config = dict(
    model='sound classifier',
    dataset='notes from a synthesiser with random patches',
    train_examples=78125,
    noise_aug=0.002,
    time_shift_ms=100,
    n_mels=64,
    hop_length=160,
    input='log_mel',
    spec_augment=False,
    win_length=512,
    targets=['oscillator', 'envelope', 'filter motion', 'pitch class'],
    num_classes=[10, 4, 4, 12],
    arch='resmlp',
    norm='layernorm',
    norm_position='pre',
    hidden_act='gelu',
    mlp_ratio=6,
    layer_scale_init=0.01,
    parallel_block=False,
    inner_norm=False,
    moe='soft',
    num_experts=32,
    moe_every=2,
    expert_mlp_ratio=0.5,
    slots_per_expert=2,
    shared_expert=False,
    patch_size=[8, 8],
    conv_stem=True,
    layers=12,
    width=256,
    loss='cross_entropy',
    residual_init='none',
    optimizer='adamw',
    learning_rate=0.0015,
    beta1=0.9,
    beta2=0.999,
    eps=1e-08,
    max_grad_norm=5.0,
    max_steps=11900,
    batch_size=128,
    epochs=19.5,
    lr_schedule='wsd',
    decay_fraction=0.3,
    final_lr_fraction=0,
    warmup_steps=590,
    weight_decay=0.06,
)
Rows from block 4 of a small sound classifier, named by matrix and row number. Rows with one number belong to one neuron. Each number is 128 + 24 x the weight over its row's rms, rounded and kept within 0 to 255. All counts start at 0. Numbers have three digits each.
After each neuron's rows are labels from the 100 clips, of 14976, where the neuron reaches its highest value: "strongest on" is what is common among them; "peak in band" is the frequency band that holds the peak. Only what is clearly more common there than usual is listed. The data: notes from a synthesiser with random patches. In brackets: how many of the 100.
# fc1: MLP up (model.blocks.4.mlp.fc1.weight, 1536x256), inputs 128-255
# fc2: MLP down (model.blocks.4.mlp.fc2.weight, 256x1536, transposed), outputs 128-255

fc1.461:094156135147162130089078167092112123158119140129122112120159118113154131188140146143101132127125135112122111149155180132159147123132179148103143154145141119150092140112148115154156128143109138046132054107142135152144129094144114129146124136135107122134146157137126150119128137069154135082155144120175076090128134138108133141119089176137157121130104112139107130143122123133119103149142
fc2.461:101147119138171124075108151122151143094098101133144109188166110163143103133138088085129133108135141122142125074128124124152133103123113139116142118169116133103156119123115072129140122111128087153111077158103106091110176167128152136125101112160102156138148097154095162135124146130118145137140115123126134111060125102110119130113103102185113131098125138112122140128139139140116117132126
strongest on: filter wobble (42)
peak in band: 500 to 1000 Hz (57)

fc1.140:127138133157166145127079104115175095156116135187067204108173153118097125154128103142109181090143142117150134126136124111159119147174115129152108168118165126148110175131128121133136135115129130137132117152145111120127125100106102099164138133125137099145157149140157129133064107096145130081163117152150121162170127155127137135120154136159108115158078122119144092138112136123143128175153
fc2.140:176117109072121123142130167130137140118112126114119149094135139120121157128139144099118140132103152133139164103147153143102074179198122114093122143170155079146209141162099105123126122180147160104112114152124131149099125134122126182126112110120098121161141153187095145124154145130128118126099147111094118080087109109148119131137184126078155132085136141112118124138149138135129110131158
strongest on: hard sync (30); pitch class: G# (26)
peak in band: 250 to 500 Hz (57)

fc1.362:135114127135162121110128162101087133145143135139150109085145122134182119133139121134099177130153143117152086105092133129114110113137148132123122112138163112159107113096088087148115111141141137117119126134121095134145141114146123153123109148159147093137144201099158143132149115109115126113137141089113102136089165152129169129150128100101141171062114137132130159119117122129057153076163
fc2.362:126154124157110134085085170146136134158121096118125137142169122122117124097145128128115130104134165092151117116153159135130133154128105093121139083128141154208143114147127135154140126138135152143112240129147124125224100133132115100144116106093066128090141140140116167141120102108109091121099124103098128122100144196096128140143161149123136138142151135137134140125086163126111118146128
strongest on: noise (95); pluck (51)
peak in band: 4000 to 8000 Hz (100)

fc1.427:101184124158157134110150099101155122153156120109122108107173119151106131138132139135133156129134110137137120161135152123145156092153166135158195183112138134126119167141148168144122167176105153130141079135132095127154153067137113117130134140122129121088092135139133138146099144117140153116114112135157095089114108122099192130167097144167124108134109090143117079092112117108098158114151
fc2.427:160103123142116183147116137117141119124146147123157131139145127138123122186140142156129114129158144109148134105108171154144115111102186125066137109125126171190158135095157140144165124113140086105130197142126147119120147120137120090129128147102143168129107132136104115098121139122137141125126142140163116090109106124101186100137110162090132158138119109116088141113126150134111082146097
strongest on: noise (26)
peak in band: 250 to 500 Hz (32); 500 to 1000 Hz (31)

fc1.335:067179140151156096109094126094130110150135144135117135092138140122094120139114081118087139140131126127154126147156170119190147128167145127093136123116112115122118162133111117165123142091113149091112101114143113153147118118162096090109141122134083124144114172153141130156123117099145147097114161100177124113160106140116121122136147154144145085135086129142128154164133135152118113122150
fc2.335:105132107147105154120132107146113104093117099117098110146130111137148114106122123152115159134190120184135163155133127140162114126116114142091117121107148112104162123117151107151137140153099104104155040116147143085124123169134113168102108142114123182161179070108122088156150112146145142118140105131132143113128167110184111115116153111137116175109158132135094121112154114131130126119145
strongest on: hard sync (55); pitch class: G (46)
peak in band: 500 to 1000 Hz (63)

fc1.287:102120178145144064127107144103154136168116136136076109125143114102112147155115129106111137099131097097134132148137173135132129134174147145131100166175156100134111163136142107162154123123132123032163092101114099119062095104148099097115164128111127111143141150158103135174092131115162145134117150134152104128111126114110120116107134130140143149134117172121127164141122122116111070107141
fc2.287:096111125116108129097142152133136132123147087132141146179120163089138123082114138136092131120094096132120125077168127147069098132165141090142091141116140113115117136138106036131127130166098164131136079141142115106083129085138108113130134147144141099154115157151114159141128127125130137127109135159139130168136109173182158137119147111102132171113105127127149124141057135134147183107100
strongest on: filter wobble (44); hard sync (37)
peak in band: 500 to 1000 Hz (33)

fc1.505:146131125132171092153114122123142142141165121096159174168150147114097132162139101150137149138144105132108116127136138112114161095159173150112142108136142112125115112111138131155132164146116126151102072157138102169175118100112129060114141136142130129127101122160130136142104151142130137133087199109132142113119140149114169143140077161138131131130114126131069087077120104135122131132149
fc2.505:157167130128127118099146127120089114090075134118152120143126140160101134111116125094131121171126090156150166180119150134108178154101180086128120168120099149156111116136139143109150137095154178080131231102140135166136127111121103133109074128100132143135092151100170118144100089137130168135121163104104134122101135129083168103121113100107110133136124097129140118149177142147125100118110
strongest on: noise (37)
peak in band: 500 to 1000 Hz (53)